A small spectrogram diffusion model, trained from scratch: muon at rate 0.04.
Rows from block 3, named by matrix and row number. Rows with one number belong to one channel. Each number is 50 + 10 x the weight over its row's rms, rounded and kept within 0 to 99. All counts start at 0. After the name is the row's rms in percent of the matrix's.
# convs0: first 3x3 conv (model.mid.1.convs.0.weight, 128x128x3x3, standardized in use), inputs 0-8, a 3x3 kernel for each
# convs1: second 3x3 conv (model.mid.1.convs.1.weight, 128x128x3x3, standardized in use, transposed), outputs 0-8, a 3x3 kernel for each
convs0.21 102:58 62 52 53 59 46 69 46 53 44 41 42 46 52 54 47 51 30 46 44 47 52 43 46 56 40 58 51 50 45 68 46 58 46 53 48 55 45 47 70 55 52 49 44 36 47 53 50 42 58 52 49 48 56 56 53 71 49 44 63 62 47 70 42 39 38 53 62 54 50 59 67 55 62 51 45 55 56 54 53 30
convs1.21 090:59 55 59 61 56 60 48 52 52 48 57 57 61 59 55 49 58 59 67 62 54 55 45 40 59 55 52 54 53 53 66 61 58 51 54 51 50 46 43 57 56 48 53 50 48 59 49 41 33 43 50 38 40 45 49 47 37 45 46 58 40 47 48 45 53 72 39 44 45 51 38 32 50 41 36 54 47 51 56 52 49
convs0.22 112:52 69 59 65 54 45 47 48 51 56 57 44 45 54 43 39 55 50 56 53 59 62 55 39 45 47 46 63 39 32 49 52 41 52 56 44 49 44 45 67 57 40 60 50 40 48 57 45 43 50 47 50 53 35 70 54 46 58 57 54 63 58 26 57 59 58 50 55 57 55 55 47 36 45 35 58 49 43 53 56 37
convs1.22 088:43 41 47 44 39 42 53 56 64 55 62 56 62 63 56 75 67 63 57 58 57 54 51 29 49 49 44 43 44 47 52 58 63 56 52 56 43 44 23 54 54 26 55 57 37 53 43 50 55 51 38 43 50 44 76 53 46 62 53 61 56 45 41 53 43 41 41 39 45 33 30 35 66 56 50 57 56 42 48 46 25
convs0.23 100:36 41 38 31 39 44 40 50 49 52 38 32 47 34 30 57 37 30 54 60 61 60 58 58 62 54 52 38 39 54 39 33 43 46 41 54 57 41 50 59 42 48 60 40 44 37 27 30 29 33 36 34 39 33 64 48 55 65 49 60 58 52 57 28 38 36 19 42 31 21 40 32 33 45 60 42 48 67 46 55 71
convs1.23 073:28 36 52 27 37 52 21 26 41 44 56 54 49 51 56 44 54 58 43 36 46 49 41 53 39 37 46 38 46 42 42 45 37 36 42 38 29 37 44 29 36 43 31 36 43 58 56 60 61 61 57 70 64 59 44 45 49 47 43 48 46 45 54 34 32 41 43 39 38 42 43 40 73 49 48 65 46 44 62 47 54
convs0.24 103:41 52 36 51 61 39 46 55 39 51 52 54 52 47 50 59 51 41 51 57 44 57 59 47 64 54 39 52 45 40 54 53 42 50 53 49 56 53 56 57 45 46 51 47 54 49 53 70 53 48 57 54 45 61 45 39 41 57 47 46 51 43 48 47 50 57 54 58 57 57 58 52 44 37 41 48 40 52 39 42 52
convs1.24 118:59 58 55 51 46 44 41 46 49 45 46 53 43 43 48 51 49 55 41 50 44 47 49 47 52 53 49 41 49 48 37 40 45 47 51 57 49 52 47 55 63 59 39 44 45 59 53 53 33 49 41 43 52 40 67 75 74 54 55 40 45 50 44 68 54 48 59 59 50 72 77 64 39 46 41 51 55 53 70 69 61
convs0.25 101:41 41 40 40 45 34 59 55 37 56 55 60 53 54 54 60 60 57 44 52 46 45 51 51 43 47 41 40 41 37 42 43 38 34 37 32 55 60 59 52 55 55 61 62 61 45 50 36 42 56 43 46 53 40 54 51 32 53 61 49 58 59 49 45 50 34 40 50 42 41 51 50 49 43 37 60 43 28 27 35 30
convs1.25 095:57 50 49 59 49 48 62 52 50 57 57 48 54 52 44 60 61 54 50 44 26 70 56 38 66 54 40 61 66 64 60 66 58 52 60 53 55 45 38 54 50 50 46 43 39 66 60 61 55 50 53 64 57 64 41 49 63 48 53 60 50 47 59 44 41 50 41 41 58 38 34 45 60 62 46 54 58 39 59 56 37
convs0.26 102:47 55 47 47 60 57 57 62 65 37 39 44 43 41 47 50 46 54 46 49 55 51 49 52 54 54 60 47 54 65 53 56 64 69 60 55 49 56 62 48 54 55 52 57 54 47 44 44 50 42 43 45 40 50 29 35 43 37 52 57 39 38 45 49 47 45 55 49 46 55 50 44 26 48 53 41 58 63 35 50 61
convs1.26 115:47 40 41 45 43 48 52 45 45 43 47 44 62 60 51 60 65 60 75 52 45 73 46 20 66 45 45 64 55 54 55 50 56 55 52 57 69 62 64 68 63 62 64 62 69 47 49 61 55 47 47 64 43 53 52 56 60 60 64 63 57 60 57 49 55 59 55 57 58 48 49 49 63 57 60 57 45 46 44 45 65
convs0.27 091:47 70 57 49 62 67 54 65 50 54 47 56 57 46 49 51 52 43 50 38 47 49 39 48 46 34 45 37 55 50 39 41 44 38 50 49 50 52 42 67 53 40 55 56 48 48 51 49 47 48 51 48 49 56 47 39 32 44 46 58 59 53 56 47 60 51 49 54 50 46 54 52 37 55 57 38 55 63 38 70 67
convs1.27 101:45 44 45 41 50 54 47 58 59 43 52 45 48 54 45 41 53 50 80 61 64 80 62 69 74 55 60 58 60 64 60 59 62 54 58 59 53 72 74 48 67 67 55 69 76 63 61 56 65 64 58 57 61 52 51 48 36 52 53 41 64 60 40 47 60 58 54 57 49 39 43 43 46 60 68 43 53 61 33 54 58
convs0.28 108:50 61 67 47 59 59 39 51 53 51 44 49 51 46 48 44 48 52 59 54 57 58 51 50 54 48 48 59 60 52 49 50 44 45 43 40 52 54 49 58 52 46 60 55 47 47 40 48 45 36 53 39 43 44 46 49 52 49 50 43 42 44 36 52 55 50 50 51 48 47 55 58 42 47 45 43 49 50 53 56 62
convs1.28 123:57 51 47 54 51 49 54 49 51 55 61 64 54 49 45 56 51 43 47 46 51 45 44 45 43 36 34 69 70 74 53 58 64 49 48 51 54 62 59 53 62 57 47 53 47 50 57 57 58 67 66 68 72 74 51 48 54 54 57 63 54 48 51 61 56 54 39 30 31 55 39 36 46 44 45 44 42 37 33 29 21
convs0.29 118:52 55 57 54 57 54 35 39 45 50 55 59 44 51 52 45 53 50 53 48 44 56 48 43 49 39 41 50 51 55 47 52 47 43 37 41 51 52 49 43 45 42 43 43 41 43 44 45 58 57 58 50 48 50 66 61 59 91 70 83 52 43 34 50 54 63 55 52 58 66 62 65 43 41 37 43 45 45 37 37 33
convs1.29 119:61 58 56 60 56 58 53 54 67 55 54 46 54 53 38 50 51 57 42 41 47 32 31 32 49 41 43 52 54 66 61 54 60 51 52 53 42 47 38 50 51 39 49 51 56 57 61 52 68 53 44 58 55 42 42 45 58 46 47 67 56 53 45 39 35 33 35 38 39 51 55 58 34 35 18 52 53 44 60 51 29
convs0.30 109:63 64 60 67 62 69 67 67 77 45 48 49 40 38 39 48 49 47 54 50 49 53 55 55 53 50 48 55 56 58 57 56 53 48 40 41 58 48 47 50 40 38 48 42 36 51 55 59 47 50 52 57 59 57 49 48 50 37 35 51 55 50 47 38 47 38 49 55 50 44 54 46 58 54 54 46 42 32 46 46 29
convs1.30 115:49 54 55 47 51 50 54 57 56 58 58 62 52 51 41 50 49 43 58 49 46 52 51 46 54 50 48 42 42 51 47 46 53 54 52 53 50 51 52 42 47 48 35 42 35 66 71 51 43 50 39 39 42 31 64 50 59 51 38 47 53 48 53 52 40 22 68 60 40 60 52 40 30 40 41 44 57 65 62 62 54
convs0.31 106:48 49 37 46 50 55 48 57 54 45 45 35 47 48 42 44 49 42 58 57 57 51 67 58 53 78 65 45 49 45 39 46 37 47 50 41 47 58 56 45 60 58 46 60 60 47 45 44 47 52 49 52 55 39 43 55 43 42 62 69 62 68 58 55 61 64 63 69 68 65 68 72 51 39 57 34 35 36 27 40 44
convs1.31 130:49 44 42 46 42 44 51 47 40 35 37 50 48 45 61 38 43 55 37 68 62 52 76 62 32 58 58 47 40 40 45 43 46 33 44 48 41 43 39 50 56 48 43 55 41 54 55 57 45 45 44 50 50 64 58 57 51 41 59 61 65 67 64 52 44 39 51 54 49 46 46 52 36 42 42 42 41 31 34 41 33
convs0.32 103:41 58 53 57 44 50 38 44 56 64 55 63 47 30 42 43 38 61 58 54 42 57 52 47 40 39 46 68 66 61 54 46 42 41 39 37 52 46 53 53 51 55 43 42 56 39 41 42 50 53 59 48 51 58 58 65 59 64 41 56 48 46 49 50 51 64 48 40 45 58 43 49 39 43 52 35 46 49 34 46 51
convs1.32 090:55 53 46 62 63 68 60 56 56 47 45 37 46 47 45 39 41 39 58 60 53 53 60 57 57 56 59 44 52 50 42 48 53 54 43 43 49 51 47 50 59 72 69 58 54 59 51 47 43 48 50 43 50 58 45 55 56 60 45 37 42 51 51 64 61 54 39 49 46 67 77 71 32 34 37 32 48 47 51 50 64
convs0.33 109:46 63 62 51 67 64 63 77 60 54 51 48 71 65 69 58 55 51 66 54 45 65 48 56 59 51 61 44 57 43 55 56 44 71 54 69 50 57 60 58 49 61 42 43 53 53 37 36 52 45 39 60 49 42 71 63 42 52 51 45 55 50 31 41 54 49 39 53 54 52 49 54 34 41 58 48 51 65 50 44 51
convs1.33 069:64 57 47 61 52 42 49 45 35 50 55 47 32 37 34 44 45 41 59 55 53 59 57 57 63 54 47 44 38 45 53 44 39 57 42 36 54 50 47 47 40 39 50 47 49 45 42 42 37 35 36 48 41 35 56 50 49 41 47 45 58 60 49 49 44 55 63 63 66 59 58 69 32 35 20 44 38 37 50 51 45
convs0.34 083:43 60 46 41 53 54 51 54 56 43 46 55 54 53 55 41 35 47 68 58 53 55 53 51 45 50 46 44 58 60 47 56 59 40 39 63 56 54 49 63 51 49 47 44 49 50 42 46 53 50 46 41 43 41 57 66 65 48 50 54 59 65 65 57 54 38 44 55 41 58 54 57 48 62 64 35 56 79 33 56 66
convs1.34 063:61 62 59 66 68 58 54 57 50 40 56 62 30 48 57 31 51 57 35 63 67 27 49 58 37 54 51 38 51 59 38 50 54 39 46 43 40 50 52 45 55 64 38 50 59 39 35 41 42 43 53 30 43 49 41 45 49 50 46 39 52 52 40 40 54 44 43 40 22 45 34 18 29 43 39 30 42 43 36 51 41
convs0.35 119:64 51 44 55 55 57 57 49 47 50 52 43 44 47 49 60 51 36 34 51 53 37 46 47 33 52 59 47 39 46 55 35 35 58 56 59 63 53 50 60 47 45 54 45 41 58 48 53 53 70 50 47 53 37 63 67 79 50 52 62 22 34 51 61 61 59 56 61 42 64 45 55 45 42 41 52 38 45 64 49 46
convs1.35 087:43 35 41 42 33 37 50 34 28 50 43 38 53 47 47 54 48 42 56 63 53 49 55 43 62 68 60 44 46 42 50 52 46 63 62 53 51 45 55 64 58 62 52 57 62 52 59 59 59 53 52 49 54 57 43 51 55 47 60 62 41 60 62 35 38 31 36 41 39 59 67 51 47 39 40 52 45 46 48 45 54
convs0.36 109:52 54 67 47 43 55 51 54 47 56 60 57 38 43 40 26 49 31 43 48 45 39 38 42 41 49 56 63 48 52 65 60 57 56 57 56 53 45 38 42 47 46 43 55 45 71 62 48 34 47 45 40 49 58 51 53 38 50 54 50 35 41 33 74 64 44 46 51 40 47 57 51 46 44 66 40 46 53 36 37 42
convs1.36 074:48 38 41 48 34 30 41 29 33 70 43 41 67 48 42 68 46 39 58 69 63 47 60 48 54 62 58 42 47 34 40 40 50 56 49 46 33 37 32 40 40 36 49 44 34 49 53 59 47 51 54 58 46 53 35 53 39 51 56 44 34 50 31 60 57 42 52 48 41 57 54 50 50 56 49 42 57 44 43 46 51
convs0.37 056:47 36 32 40 40 39 46 39 36 56 44 48 68 55 43 61 67 44 53 53 39 59 47 42 63 44 55 23 18 48 45 39 43 46 64 54 51 41 47 57 39 44 64 50 55 39 43 58 52 55 63 48 37 57 53 54 56 51 48 47 56 45 46 45 42 40 38 39 35 31 31 30 35 39 61 40 49 71 46 47 69
convs1.37 044:61 50 40 56 51 35 56 51 43 45 42 56 44 45 44 46 61 57 68 50 64 67 57 67 65 47 50 33 44 52 38 41 51 50 53 60 40 45 46 57 51 45 67 61 58 42 45 37 35 50 49 38 51 49 45 41 45 31 45 47 29 49 53 46 55 51 42 53 46 32 46 32 49 65 70 59 68 59 68 82 72
convs0.38 091:50 46 39 40 33 32 32 31 31 72 60 55 55 40 40 53 45 43 55 48 51 42 42 45 59 60 63 51 41 62 42 42 52 55 61 46 61 57 58 60 60 63 39 47 38 55 66 63 50 62 62 38 52 52 40 38 45 38 39 40 51 54 54 44 36 38 44 40 49 49 41 45 44 48 51 45 42 43 37 42 27
convs1.38 097:58 66 60 51 46 39 52 50 47 40 41 47 47 45 51 43 48 51 73 55 55 60 49 42 79 69 69 46 43 47 50 49 50 43 47 44 31 31 38 57 51 57 60 54 56 39 38 34 75 72 57 47 53 53 46 38 37 55 67 67 60 66 63 53 57 45 53 65 66 24 32 41 64 63 54 46 40 37 56 50 43
convs0.39 055:41 26 27 54 37 36 41 30 30 61 51 48 48 44 46 57 44 53 68 62 54 57 46 51 58 58 45 42 24 30 44 47 39 53 52 57 59 47 45 54 47 53 50 43 45 57 51 58 41 39 60 55 37 58 59 62 61 48 57 61 46 45 51 51 44 26 42 46 23 43 45 30 43 51 54 50 56 70 59 64 76
convs1.39 042:55 50 42 64 63 49 58 61 47 34 42 57 33 39 55 35 47 51 64 47 57 58 42 59 71 44 49 34 55 63 39 52 55 51 50 52 42 43 47 52 49 56 61 53 64 55 58 48 42 53 60 47 46 46 48 49 47 40 48 49 46 57 60 43 40 27 55 54 38 53 57 28 56 61 52 60 50 51 65 68 70
convs0.40 087:40 42 47 42 43 55 39 41 47 52 54 58 44 55 64 47 43 48 43 44 62 55 46 75 49 46 60 46 39 52 35 48 50 41 45 61 50 54 63 38 51 55 45 55 60 38 33 44 48 45 61 50 44 49 46 45 32 43 46 50 29 31 38 41 59 57 38 60 45 43 52 46 66 45 43 66 54 53 65 46 55
convs1.40 087:34 41 35 40 47 41 43 48 39 50 51 51 47 45 48 48 44 54 25 38 59 37 55 80 33 52 71 38 41 39 38 39 33 45 45 40 55 57 68 45 46 57 42 44 60 73 62 58 64 55 50 70 64 57 60 62 53 52 54 52 54 53 47 62 50 61 61 47 56 61 49 59 47 40 45 51 49 56 49 43 40